From a checkpoint of a small contrastive image-text model.
Training: adam_atan2 at rate 0.0016, 29800 steps, batches of 256.
Rows from block 7 of the image encoder of a small contrastive image-text model, named by matrix and row number. Rows with one number belong to one channel. Each number is 50 + 10 x the weight over its row's rms, rounded and kept within 0 to 99. All counts start at 0.
After each channel's rows are labels from the 100 images, of 14848, where the channel reaches its highest value: "top examples" is what is common among them. Only what is clearly more common there than usual is listed. The data: drawn human figures in many poses. In brackets: how many of the 100.
# convs0: first 3x3 conv (encoder.blocks.7.convs.0.weight, 192x192x3x3, standardized in use, each kernel summed), inputs 0-95
# convs1: second 3x3 conv (encoder.blocks.7.convs.1.weight, 192x192x3x3, standardized in use, transposed, each kernel summed), outputs 0-95

convs0.125:47 78 62 62 50 66 61 53 32 47 57 59 38 61 60 54 50 58 55 64 57 47 56 45 51 54 47 46 47 45 57 59 58 61 59 60 56 45 63 61 64 50 42 56 43 57 47 45 51 55 43 53 37 55 56 41 53 49 58 30 64 51 53 62 47 64 23 58 59 56 68 53 57 65 28 52 60 43 61 29 50 66 63 47 36 46 58 40 53 56 60 57 28 55 42 65
convs1.125:45 37 51 55 56 62 34 35 62 55 48 48 57 61 42 49 57 45 58 42 45 45 31 58 44 66 45 53 31 29 54 48 33 70 46 57 49 59 53 42 64 62 62 57 56 67 46 61 59 50 55 52 50 65 51 46 61 22 60 57 57 50 52 34 52 56 69 42 46 50 70 56 61 52 47 62 63 68 54 58 52 60 51 56 46 57 46 58 58 49 26 59 35 50 38 57
top examples: sitting (57)

convs0.50:53 52 60 47 61 46 51 31 39 50 18 53 52 43 55 59 52 60 57 64 42 53 26 53 53 38 41 46 32 53 54 43 30 49 51 56 53 45 58 61 52 56 55 44 40 35 52 68 48 54 62 51 44 45 54 44 37 58 50 52 39 47 41 34 51 54 59 56 41 65 57 46 49 48 74 43 49 51 52 71 47 63 56 29 42 54 52 53 51 48 57 37 79 49 52 52
convs1.50:44 37 50 49 38 47 53 35 45 54 30 51 57 45 51 48 35 33 47 40 45 46 32 43 46 38 45 47 29 37 53 52 39 62 52 54 46 18 47 47 41 39 48 45 44 26 45 24 47 52 48 44 49 49 54 40 45 45 50 53 51 52 57 33 42 46 51 51 46 47 38 50 53 53 52 44 40 53 51 37 34 42 48 24 38 47 50 52 54 43 44 39 49 52 46 39
top examples: lunging (43); handstand (27)

convs0.134:55 58 55 63 54 46 37 38 41 50 47 50 56 59 58 38 57 50 58 44 67 64 32 63 51 60 58 49 58 55 61 57 53 62 58 52 58 53 59 55 55 56 51 65 56 48 53 55 61 58 58 59 45 59 61 73 45 46 58 50 59 59 51 49 64 63 43 53 26 51 66 65 58 58 46 67 58 55 61 38 42 51 57 31 44 56 64 57 57 59 49 36 41 59 58 58
convs1.134:68 55 45 53 60 48 53 66 60 54 57 52 42 60 55 58 55 54 55 47 68 54 64 57 47 61 50 59 62 55 38 66 76 68 61 53 56 50 50 66 71 56 58 52 56 53 44 62 53 58 58 54 53 64 46 52 44 48 56 64 60 58 69 56 55 56 50 56 42 49 66 59 68 63 69 53 55 55 60 60 34 64 51 40 64 41 52 56 49 48 58 61 52 48 51 57
top examples: running (95)

convs0.147:54 60 44 38 53 49 54 52 52 55 57 69 65 56 44 52 53 49 66 46 66 57 58 44 41 49 44 40 56 64 68 60 58 52 47 60 37 48 35 58 64 78 49 59 61 59 46 44 47 54 18 56 50 52 71 46 51 62 51 41 48 50 60 57 42 60 51 58 56 52 74 55 43 36 57 54 50 49 61 54 53 63 30 57 47 57 53 62 63 50 40 55 53 52 42 34
convs1.147:57 42 53 40 50 55 50 52 47 48 48 46 52 33 37 59 45 53 56 44 51 44 44 43 49 49 47 72 48 39 59 50 48 48 57 54 37 60 18 49 35 60 63 56 35 53 36 59 62 54 05 58 49 44 66 44 54 55 53 54 56 43 46 54 44 54 41 49 55 70 51 47 29 27 54 44 50 58 47 45 49 57 29 56 51 44 46 55 41 41 36 56 48 48 31 39
top examples: black trousers (48)

convs0.78:50 52 50 60 62 47 49 44 43 50 41 43 45 48 75 43 48 45 39 38 44 42 49 58 68 42 55 53 41 56 47 39 43 56 70 43 73 49 71 43 56 46 53 52 42 47 63 50 56 46 82 43 45 59 43 44 49 37 62 59 44 67 48 41 56 44 44 60 47 41 49 48 48 63 41 54 49 60 45 40 47 45 78 46 39 50 56 55 52 42 59 52 38 53 75 58
convs1.78:54 54 49 38 60 50 55 59 59 55 55 48 56 53 37 60 46 52 56 60 66 46 50 52 56 56 44 56 55 47 59 59 49 33 40 58 33 56 35 57 41 52 57 50 48 50 34 56 47 60 46 56 55 48 74 64 58 53 43 60 53 42 57 58 43 59 60 52 55 62 60 57 40 24 69 46 58 44 40 56 61 67 22 64 58 49 57 57 60 49 62 58 53 62 32 42
top examples: splits (42); white trousers (40); purple trousers (32)

convs0.76:53 58 60 44 49 35 38 41 27 38 38 49 51 38 48 54 56 64 50 70 57 54 36 59 49 65 33 56 68 56 48 38 37 50 45 53 54 59 59 64 55 51 35 45 38 38 50 62 55 49 64 50 38 55 48 66 37 69 52 52 56 52 42 37 52 51 48 45 31 53 55 44 52 49 68 44 52 44 50 61 32 63 50 18 32 48 49 49 51 49 70 42 65 46 55 47
convs1.76:50 28 46 49 42 46 49 55 46 54 44 43 52 42 54 51 28 30 50 33 45 44 50 46 41 40 49 48 42 40 44 57 45 49 53 55 42 27 49 41 39 40 39 56 41 33 47 20 46 53 43 57 33 46 52 35 40 40 41 55 48 63 57 31 31 48 43 57 47 49 40 52 54 49 50 48 43 53 53 34 19 46 47 18 42 53 48 50 47 50 45 47 38 53 53 43
top examples: star jump (65); walking (29)

convs0.117:37 53 52 52 44 54 52 52 61 53 59 35 41 64 48 48 41 66 42 60 60 50 53 56 38 52 53 38 59 66 50 50 60 51 49 58 28 50 49 66 43 38 55 46 47 47 22 58 38 47 30 37 67 44 47 52 52 67 43 33 50 46 57 54 57 56 66 47 51 41 66 53 53 44 56 52 52 41 40 56 54 53 30 52 63 31 46 41 36 49 40 55 57 45 40 65
convs1.117:63 60 49 74 43 49 45 44 36 54 55 64 48 44 54 49 62 43 64 60 56 71 43 55 67 49 47 54 50 64 63 63 47 64 53 39 74 48 58 45 58 67 39 52 67 47 57 50 58 45 60 55 44 51 62 55 55 45 66 62 55 67 54 47 63 60 39 62 49 49 65 57 54 73 40 63 63 55 73 45 39 46 48 45 41 60 69 51 58 48 62 40 51 57 59 54
top examples: purple top (46)

convs0.150:46 56 33 62 08 33 39 53 49 51 53 60 50 55 42 52 46 55 46 37 61 58 59 56 42 49 52 56 50 75 34 48 50 58 56 52 57 45 43 49 54 45 39 60 60 52 42 45 59 41 33 63 46 46 42 53 55 39 60 50 50 71 55 49 48 54 26 50 46 46 60 66 48 54 29 63 57 54 62 32 39 50 50 46 55 44 61 61 57 63 47 61 23 60 54 52
convs1.150:76 51 67 45 41 46 45 56 48 45 46 45 54 45 55 44 68 53 62 58 48 56 55 70 52 63 52 56 68 40 38 62 51 51 59 49 54 65 41 48 61 59 50 50 48 47 50 69 44 64 61 55 42 63 43 65 53 57 48 57 57 63 55 65 61 63 46 66 61 60 63 60 63 45 62 51 48 56 50 41 70 60 53 78 51 28 69 47 49 45 47 48 47 41 42 47
top examples: star jump (65); splits (35); blue trousers (26)

convs0.159:62 65 61 60 42 33 61 43 21 38 50 59 44 29 56 58 66 51 48 59 44 56 40 59 52 53 33 49 52 70 55 56 51 60 53 60 63 53 54 72 56 52 25 59 53 53 51 47 56 58 69 54 35 63 56 61 49 57 60 34 54 60 60 62 55 56 43 40 55 40 63 51 62 65 62 49 58 50 60 57 58 65 50 55 26 52 53 51 54 57 65 57 60 43 51 47
convs1.159:50 39 31 46 57 52 38 63 75 63 48 61 52 32 47 39 21 53 54 59 63 55 54 60 52 43 25 58 54 55 56 39 42 62 45 69 45 66 49 33 51 49 53 52 54 58 40 49 51 43 62 49 33 52 66 31 46 42 53 45 49 59 33 23 54 48 56 52 48 53 42 56 63 53 56 56 57 47 40 55 28 54 44 39 38 56 45 50 50 46 46 43 49 54 52 45
top examples: kicking (53); squatting (29)

convs0.6:47 43 51 62 49 30 43 45 21 38 54 49 42 44 50 28 55 63 52 23 33 53 40 45 50 32 49 54 50 46 52 59 29 50 49 38 65 53 51 40 53 46 35 62 45 50 56 52 58 28 54 56 33 51 53 68 54 50 60 55 58 58 47 43 60 56 38 53 41 43 56 49 42 62 57 50 55 54 57 55 40 55 50 42 14 53 55 52 54 55 39 34 53 51 54 52
convs1.6:60 66 67 63 59 55 63 57 55 57 43 64 61 63 60 54 57 59 61 62 59 54 54 59 64 58 58 55 53 55 63 59 53 57 60 49 57 60 60 61 57 59 53 47 55 46 46 66 64 55 61 55 53 55 69 60 51 49 66 52 63 60 68 61 67 63 49 58 55 65 65 67 63 53 51 61 60 56 54 48 59 55 56 62 53 59 62 56 62 54 56 59 49 59 56 62
top examples: splits (46); lunging (36); black top (26)

convs0.77:49 48 37 65 42 40 32 42 41 52 42 48 54 53 49 36 42 52 54 32 46 56 58 43 52 53 60 53 54 64 55 51 47 56 53 48 61 33 52 62 54 50 39 55 52 46 57 41 66 36 50 62 45 45 57 48 39 44 60 65 53 56 53 54 61 54 30 49 37 42 52 60 43 55 34 55 52 55 57 34 33 48 54 30 31 57 61 63 54 66 47 68 35 55 47 54
convs1.77:54 55 59 39 58 54 63 53 59 39 46 34 23 37 48 59 61 49 33 65 51 49 54 52 48 55 34 53 65 50 36 54 55 51 47 48 40 60 38 38 61 59 57 43 37 54 33 57 34 55 62 44 54 69 50 61 62 58 41 40 51 34 63 58 54 50 45 42 59 51 51 44 56 37 52 38 50 40 46 46 53 50 35 59 48 34 48 49 36 32 46 57 36 53 34 55
top examples: star jump (55); arms out (28)

convs0.92:42 71 28 61 39 47 51 48 48 59 51 56 48 43 49 29 34 50 49 70 50 46 52 40 56 55 52 37 42 45 50 51 46 57 61 29 44 59 58 48 47 40 61 59 35 52 53 47 50 73 40 54 59 41 49 29 18 59 48 42 50 47 58 60 57 55 54 56 52 58 50 56 53 51 44 52 50 51 50 46 37 20 60 38 50 50 57 48 55 59 67 51 61 66 50 58
convs1.92:43 41 44 34 48 36 32 24 68 58 33 46 42 54 49 51 57 36 51 49 52 52 37 44 45 46 48 54 36 14 41 45 40 50 52 48 46 32 42 38 58 56 51 33 42 63 51 53 51 37 52 43 46 59 43 37 28 39 42 49 49 55 42 37 41 54 60 47 54 43 65 46 61 52 50 40 56 43 53 57 42 46 44 45 43 45 44 50 46 49 18 52 34 57 45 55
top examples: sitting (45); squatting (27)

convs0.181:59 55 41 59 55 60 43 34 52 53 38 51 48 56 56 52 51 50 50 65 42 58 46 53 58 17 54 56 16 46 47 51 42 52 54 38 61 62 51 40 55 51 58 47 52 39 62 51 59 62 56 57 50 51 47 35 38 34 52 55 35 58 46 43 50 53 50 53 37 61 48 55 50 56 46 53 55 49 55 48 44 47 54 42 48 53 57 58 52 64 45 49 49 55 59 53
convs1.181:42 49 46 34 42 47 54 34 48 41 16 48 50 45 51 52 45 57 47 33 47 54 44 49 48 50 50 38 35 39 51 50 43 46 60 58 44 28 52 60 49 37 50 45 39 56 46 43 50 50 58 39 38 64 50 38 53 43 51 46 58 29 56 49 44 49 42 57 69 48 46 45 52 33 58 34 50 50 39 81 64 62 42 58 39 52 48 55 50 35 47 61 82 60 48 37
top examples: sitting (29)

convs0.84:45 55 41 63 47 45 45 42 52 44 48 43 60 57 40 39 62 51 69 44 60 24 48 38 56 45 59 25 50 53 59 51 46 52 54 36 63 45 60 43 64 67 53 58 46 51 26 53 69 46 57 48 49 56 60 55 46 46 70 45 46 49 54 49 48 69 49 45 49 45 56 60 56 57 50 60 54 65 73 46 44 48 63 41 48 53 37 58 58 33 56 44 48 53 34 52
convs1.84:54 47 51 40 62 50 50 58 58 53 48 39 37 38 48 59 43 58 46 59 41 37 48 46 33 47 43 55 50 47 35 49 45 34 56 53 42 53 41 43 46 55 63 27 42 60 29 53 26 60 59 48 53 56 49 55 59 53 47 55 49 50 53 53 43 35 55 60 61 61 51 28 45 30 62 39 38 37 28 60 55 48 38 61 54 49 40 42 43 27 45 53 50 58 32 54
top examples: black trousers (60); black top (45)

convs0.162:47 82 42 55 55 49 30 41 41 43 51 43 46 53 44 37 53 60 50 33 60 48 32 55 52 52 51 51 55 58 58 57 56 55 47 49 41 48 53 75 45 53 51 53 48 52 53 50 57 34 47 48 38 42 58 40 39 63 50 33 65 47 46 49 56 58 44 43 40 36 68 56 57 51 57 61 67 49 50 51 40 23 55 43 32 49 51 50 49 55 61 44 54 40 55 60
convs1.162:56 32 43 56 32 48 49 54 35 48 63 41 56 46 56 61 46 42 47 40 44 39 61 38 49 55 54 45 43 67 59 47 56 57 56 31 64 54 58 71 37 54 41 75 43 61 48 44 71 50 51 45 47 58 61 50 65 55 56 50 50 39 54 58 74 53 55 58 68 69 57 61 50 57 28 55 40 47 45 43 52 37 53 47 46 56 45 51 64 51 57 48 41 52 46 38
top examples: lunging (79)

convs0.110:50 38 55 63 44 48 38 49 26 37 59 51 39 53 61 38 52 60 50 31 42 55 49 46 49 21 49 71 60 53 56 59 30 59 50 61 56 59 50 57 56 53 39 59 51 57 52 52 58 31 53 50 40 56 58 56 43 44 55 50 65 50 46 53 59 50 41 50 55 58 70 64 51 63 69 60 61 47 54 62 58 71 56 47 19 48 47 45 58 57 19 55 60 44 56 62
convs1.110:43 60 54 56 53 57 53 37 58 63 28 69 60 47 58 54 55 41 59 58 45 59 54 52 59 44 43 33 39 72 66 50 38 57 56 46 52 38 61 44 48 43 50 53 49 33 51 45 64 42 64 56 42 54 67 29 44 43 58 55 63 69 59 54 61 63 42 61 45 54 42 57 66 57 44 45 58 59 63 56 51 36 59 54 40 56 58 63 58 54 60 71 69 66 51 48
top examples: star jump (61); splits (29)

convs0.24:64 53 52 65 44 55 48 56 51 60 51 47 24 54 53 47 49 52 29 41 41 62 57 62 62 58 57 55 48 29 14 49 55 50 55 55 58 54 41 55 51 31 54 59 54 52 39 57 36 51 59 46 67 41 20 52 48 49 47 46 55 70 51 61 61 38 54 49 51 39 53 40 41 57 55 55 33 29 34 59 50 48 60 50 51 55 64 61 29 56 69 63 52 48 61 47
convs1.24:54 29 38 35 55 51 48 49 56 54 48 39 26 45 34 56 54 53 40 42 54 52 56 31 62 46 41 64 58 40 26 64 49 37 64 47 42 47 18 51 55 42 49 41 42 53 28 48 32 53 57 46 41 56 43 45 54 55 42 40 52 51 49 53 42 40 55 58 56 68 54 44 47 34 54 40 52 34 31 42 49 58 41 59 48 55 67 70 32 41 45 52 49 58 49 55
top examples: white top (37); blue top (33); running (26)

convs0.167:50 63 48 62 46 46 52 50 50 49 63 70 61 56 41 50 56 56 54 49 60 60 46 37 02 51 56 47 52 51 69 59 50 62 50 50 53 50 60 52 77 50 53 51 53 60 58 46 59 53 47 58 54 65 69 48 55 64 59 38 56 59 49 51 45 60 56 37 44 52 57 54 60 63 55 65 58 48 70 57 51 49 65 49 47 50 60 61 64 64 41 45 58 43 15 46
convs1.167:61 45 44 53 62 55 54 57 61 65 55 51 54 51 49 56 45 56 66 59 52 51 54 63 33 50 52 64 57 50 38 38 63 62 63 55 47 62 45 62 48 64 69 53 42 58 45 65 64 59 74 59 70 56 53 59 58 51 53 54 58 64 59 59 54 51 64 50 59 72 56 63 61 55 57 49 42 62 39 51 58 59 45 55 58 56 58 64 57 52 60 55 54 48 30 65
top examples: brown top (71); purple trousers (28)

convs0.83:50 52 43 51 48 58 37 40 65 64 25 43 61 45 58 33 41 50 57 51 50 52 45 44 52 35 51 45 50 50 49 33 48 47 51 36 46 57 48 08 51 50 57 46 47 40 50 43 55 55 59 49 63 40 51 54 28 36 49 65 42 48 43 36 39 46 53 56 37 59 38 54 55 52 46 45 37 63 49 48 33 45 56 29 50 62 48 65 45 41 49 32 53 62 53 44
convs1.83:41 43 34 26 50 39 41 47 37 48 34 41 39 47 46 46 45 44 38 46 46 41 41 41 44 50 39 43 34 40 45 38 43 42 49 45 34 33 42 28 49 46 37 45 42 44 40 41 47 47 47 49 58 52 48 41 55 50 41 44 43 49 45 50 42 40 59 42 39 31 43 35 45 42 50 28 40 38 37 33 35 49 41 44 40 45 47 50 44 38 50 34 46 50 45 42
top examples: star jump (36); walking (33)

convs0.39:40 73 57 37 51 53 60 65 54 46 50 50 44 62 50 43 68 37 44 50 26 47 63 55 49 57 47 48 46 55 47 51 62 47 50 66 43 42 48 60 53 49 46 53 48 58 44 37 38 41 44 44 43 53 52 47 47 55 48 40 59 44 61 63 39 47 37 49 62 33 43 54 42 49 40 35 44 44 47 32 70 66 48 60 41 41 45 34 39 42 81 62 33 42 49 52
convs1.39:44 32 54 53 39 40 44 30 42 52 42 53 55 55 48 43 31 34 47 34 41 51 46 46 47 33 58 44 42 41 47 37 37 52 52 38 46 42 45 42 41 43 31 53 49 49 52 45 47 38 38 41 35 42 51 43 57 26 49 50 28 51 35 42 44 49 41 52 43 43 51 46 45 50 22 50 48 44 53 39 46 52 48 40 41 50 55 49 50 47 34 45 27 50 46 39
top examples: splits (80)

convs0.34:44 73 55 42 51 41 47 51 42 40 46 39 31 58 49 39 72 55 52 62 34 53 45 60 52 57 39 52 53 64 42 42 43 46 45 63 45 44 50 66 55 51 47 49 39 45 40 44 34 43 47 44 43 60 45 53 41 66 57 30 58 35 48 50 43 55 39 44 51 35 49 45 42 51 45 29 40 37 53 42 59 66 40 51 32 37 51 38 35 42 76 50 45 40 41 56
convs1.34:29 31 55 52 37 42 47 36 41 54 33 43 52 51 48 45 34 34 42 32 39 44 48 31 43 38 55 32 41 43 37 39 47 58 56 44 48 49 47 47 36 38 33 54 39 48 43 44 51 43 32 43 37 43 45 51 58 16 56 53 38 50 37 42 41 48 39 47 42 49 49 47 50 50 31 52 52 52 52 39 45 53 44 38 39 53 53 52 50 41 31 45 23 52 43 40
top examples: splits (74)

convs0.177:50 62 77 57 46 49 51 45 29 47 32 54 41 42 55 52 70 52 59 35 57 45 36 48 50 40 39 39 54 64 57 59 27 58 45 59 65 42 54 54 51 59 48 62 42 56 38 50 51 19 51 55 48 50 59 51 57 49 54 37 63 59 46 46 60 61 44 47 57 47 61 60 52 59 46 59 65 44 63 44 57 67 49 36 44 42 55 40 48 53 40 52 52 48 54 64
convs1.177:59 55 44 45 49 46 34 42 70 56 34 52 55 55 50 65 29 42 38 70 57 52 50 54 50 52 48 69 44 59 38 54 48 56 55 50 46 37 41 52 58 50 62 53 50 30 46 43 68 68 55 59 49 59 42 41 48 36 53 54 60 48 49 51 41 38 61 57 14 57 56 46 69 53 36 43 59 48 38 47 25 46 40 35 62 60 56 49 56 44 51 54 44 54 43 58
top examples: running (54); squatting (31)

convs0.122:50 59 37 50 39 42 18 22 42 65 46 46 59 60 57 66 42 49 44 56 53 45 51 46 50 39 59 51 46 54 54 51 46 57 65 49 41 55 55 50 39 46 46 74 48 40 55 53 60 62 43 56 44 39 57 55 60 36 44 52 44 48 39 45 54 49 33 65 31 63 52 71 54 54 32 56 54 53 41 35 29 52 58 31 59 60 51 45 60 59 55 66 28 57 50 59
convs1.122:58 60 48 46 69 75 27 63 42 43 44 58 42 44 50 44 58 59 58 49 59 64 52 64 55 71 42 67 51 47 62 62 58 62 41 56 57 55 57 53 57 66 51 55 62 22 46 55 58 54 56 61 55 60 67 56 50 78 47 47 60 62 55 45 53 56 59 49 41 50 58 54 65 53 64 49 65 43 59 62 59 58 60 53 56 39 58 52 49 54 49 54 82 48 54 57
top examples: running (38); hands on hips (28)

convs0.13:52 57 41 61 56 63 33 40 46 61 44 56 60 51 60 50 55 54 65 43 52 55 42 61 57 53 44 48 46 58 56 57 29 62 59 48 59 50 56 47 65 64 59 60 56 41 52 55 57 54 59 61 41 59 58 37 37 39 60 54 56 64 42 31 63 62 37 60 36 59 61 55 52 60 27 58 56 57 59 34 36 40 58 32 43 60 58 60 57 57 50 43 39 59 60 60
convs1.13:44 51 54 44 56 48 38 56 58 62 32 39 40 50 49 67 46 62 45 51 59 35 66 49 55 65 46 59 46 39 38 46 51 45 53 40 37 58 38 60 46 57 63 37 43 40 42 61 57 65 51 43 55 62 47 53 60 52 58 38 50 42 61 66 51 45 73 43 45 48 57 54 63 40 65 38 41 50 38 74 40 50 44 55 47 57 42 52 46 36 54 63 50 59 41 50
top examples: sitting (40)

convs0.179:35 54 42 47 51 52 48 55 56 37 57 68 57 64 37 53 55 53 66 55 73 63 54 60 50 56 53 59 57 72 68 55 54 57 62 52 44 51 48 51 60 71 58 63 59 58 62 50 31 55 31 68 56 58 69 46 53 58 54 41 60 49 54 56 59 56 46 56 53 53 75 50 41 39 60 55 39 39 56 56 56 52 37 60 53 21 63 52 56 70 22 51 54 44 41 55
convs1.179:50 64 54 45 47 49 49 53 58 52 54 57 45 45 43 63 56 62 65 57 49 44 49 51 62 51 49 72 53 59 72 45 59 55 60 56 45 66 39 60 56 69 70 49 51 54 54 61 39 54 31 63 57 58 78 71 54 55 58 75 55 46 56 60 56 59 53 58 56 58 66 53 48 42 56 52 44 73 57 45 56 56 48 58 59 36 55 70 48 55 53 58 51 50 42 53
top examples: black trousers (51); black top (34)

convs0.68:60 66 44 37 60 41 50 35 36 45 42 51 42 68 65 45 52 62 51 45 55 58 30 65 44 37 53 52 64 31 57 57 45 57 59 27 35 49 59 61 49 63 49 89 41 37 56 58 43 61 39 62 45 56 56 57 48 81 53 35 42 52 55 40 58 44 47 56 44 44 63 64 60 42 45 51 54 50 46 41 51 45 42 48 38 57 58 49 52 51 66 37 43 48 57 67
convs1.68:48 49 57 48 52 65 54 69 58 66 57 53 56 59 59 66 55 50 78 51 54 49 56 50 54 60 55 53 56 51 53 43 55 55 62 64 53 58 54 61 60 62 65 50 44 56 52 57 61 61 53 59 59 66 61 59 70 48 55 70 59 53 62 53 55 75 60 66 58 66 69 60 65 50 50 54 56 52 70 60 52 69 58 58 60 67 58 63 65 54 48 55 44 57 59 59
top examples: black trousers (45)

convs0.143:59 41 48 69 51 51 45 49 31 40 62 56 43 68 56 39 56 44 52 40 59 54 51 48 49 35 53 66 44 47 50 61 40 61 53 52 61 54 44 44 57 59 38 67 62 44 49 46 52 33 48 47 35 60 50 49 45 47 54 37 51 52 46 51 67 53 30 49 58 56 74 52 43 58 45 66 59 40 52 37 55 42 45 57 25 52 57 41 52 51 16 38 28 43 52 62
convs1.143:55 65 43 57 59 62 45 65 60 62 55 72 63 61 58 51 65 58 55 58 68 59 45 60 63 61 53 58 55 63 61 51 53 64 58 50 52 63 57 56 55 51 61 51 62 66 52 61 61 52 63 57 52 55 64 56 59 53 62 56 49 61 54 56 67 62 56 61 50 61 56 62 64 56 49 57 63 64 53 59 62 59 52 68 60 60 62 60 58 62 70 63 51 66 59 61
top examples: kicking (63)

convs0.97:58 46 60 51 59 39 43 21 33 45 28 55 54 42 59 57 56 50 57 53 48 54 24 57 57 29 40 51 33 51 53 47 24 53 54 47 58 50 55 52 55 59 49 53 43 32 56 64 53 53 63 53 45 50 53 47 40 48 51 51 32 52 37 28 56 54 53 55 37 60 61 46 53 54 68 47 54 48 53 67 43 55 55 25 40 56 55 50 56 53 52 34 66 54 56 52
convs1.97:47 37 48 46 42 50 62 41 53 59 30 48 58 48 57 45 36 41 49 47 49 42 29 43 53 29 45 47 24 40 51 54 46 60 58 63 42 20 49 52 42 43 53 41 47 39 37 32 51 61 48 43 57 47 52 41 49 52 52 53 50 47 64 36 49 51 55 60 57 54 43 50 48 46 61 40 43 55 49 40 35 47 49 30 49 48 49 61 55 38 49 36 55 61 48 42
top examples: lunging (39); teal top (26)

convs0.67:63 58 45 54 50 48 52 46 45 44 36 57 53 57 49 47 54 59 60 25 48 57 42 52 50 40 47 71 49 73 57 65 44 48 48 62 49 45 69 67 45 65 37 49 59 41 56 61 62 34 57 57 38 48 57 49 52 58 55 56 47 51 47 44 53 59 26 48 42 28 61 51 38 45 39 61 64 57 49 33 51 62 60 51 46 57 52 50 59 55 50 42 23 44 53 55
convs1.67:43 35 48 47 52 54 48 73 59 55 55 43 52 53 52 62 45 34 34 55 42 40 54 50 41 65 46 38 46 58 47 45 43 56 49 54 42 62 48 48 34 36 55 50 45 43 30 56 47 57 49 36 41 45 59 46 62 67 37 46 49 43 61 58 50 41 50 62 32 50 37 38 50 41 50 39 33 46 39 52 54 59 46 49 37 57 51 48 54 31 62 30 45 55 38 38
top examples: black trousers (26)

convs0.44:57 44 45 56 59 55 26 39 41 63 50 56 63 47 65 51 53 52 65 54 60 54 43 62 61 55 43 57 52 63 52 57 30 58 60 55 57 59 57 44 64 68 54 57 51 41 58 55 59 58 63 63 44 62 56 37 37 40 59 63 55 66 41 30 62 61 37 62 27 62 60 55 52 55 38 58 52 60 56 42 32 39 62 36 48 64 57 64 61 57 45 37 40 64 65 62
convs1.44:52 53 58 46 59 52 33 62 59 58 34 37 41 55 60 71 44 54 53 42 61 44 63 53 51 66 52 58 39 35 45 48 42 54 57 47 36 51 38 57 49 53 63 41 47 32 48 47 61 60 49 46 59 62 49 51 62 56 57 43 56 44 64 58 46 51 79 46 33 50 57 54 65 47 63 39 47 52 48 76 34 52 47 50 51 56 44 48 46 40 54 64 62 54 45 51
top examples: running (37); sitting (34)

convs0.75:63 31 66 67 57 60 63 60 47 59 62 42 54 61 61 51 59 58 37 50 52 43 57 54 55 56 59 17 57 46 46 64 65 54 61 61 62 55 39 62 54 48 48 53 65 56 35 39 46 33 46 35 55 55 47 49 53 51 60 16 53 54 63 64 60 58 48 48 50 41 63 43 51 69 58 53 50 40 52 59 59 60 67 52 50 51 56 57 47 51 61 56 45 35 07 52
convs1.75:47 49 51 57 55 52 53 50 58 71 56 68 59 48 48 54 39 59 35 64 75 44 41 56 67 49 50 36 50 59 74 59 51 51 51 53 44 56 46 46 65 47 48 44 50 55 24 49 49 60 60 38 48 66 85 43 54 46 65 16 51 55 49 49 56 33 54 40 51 58 43 46 65 47 53 55 51 70 43 40 49 52 52 53 51 55 60 59 55 30 53 52 45 74 19 44
top examples: purple top (63); splits (31)

convs0.42:35 51 66 45 35 52 58 57 55 47 64 45 37 57 44 50 51 58 36 56 52 42 59 39 35 56 54 39 66 37 45 55 67 49 47 53 33 48 50 61 42 30 51 56 44 55 40 48 41 43 31 39 67 46 43 50 55 66 40 37 58 41 59 66 49 52 64 45 60 45 56 51 50 47 56 45 54 37 43 59 58 58 48 60 60 36 38 38 41 48 45 64 61 43 45 53
convs1.42:53 49 48 61 48 50 38 36 46 59 41 65 59 54 61 39 53 32 64 57 52 59 46 53 52 47 57 55 44 49 60 58 41 64 62 39 64 40 58 41 59 60 38 52 57 38 68 43 63 37 56 61 31 56 58 40 37 46 55 64 46 68 45 40 53 56 32 57 46 50 55 52 60 72 37 52 63 61 67 34 39 45 58 41 41 65 52 59 61 62 47 41 47 58 63 53
top examples: splits (45); star jump (42); black top (30)

convs0.58:22 67 40 65 48 41 44 38 59 39 49 50 54 55 53 40 50 50 55 44 51 56 57 30 52 45 52 53 47 39 55 43 60 56 52 51 62 53 54 56 56 44 56 62 45 50 68 36 61 41 50 59 53 40 53 61 39 38 62 64 45 26 56 54 51 58 34 50 51 41 49 58 47 62 46 52 55 57 56 51 29 52 46 28 48 40 57 60 57 63 86 61 43 44 53 53
convs1.58:52 47 58 40 65 53 58 58 55 44 51 33 35 39 53 56 68 60 53 67 47 50 48 41 43 56 40 65 57 40 55 51 49 47 63 43 53 62 47 51 63 58 49 53 47 56 51 54 34 60 60 61 54 76 56 66 77 54 41 46 55 25 66 50 56 60 52 41 63 55 61 48 55 43 59 56 44 40 59 44 62 43 48 64 52 43 46 58 44 53 34 53 41 54 38 53
top examples: star jump (67); grey trousers (28); teal top (28)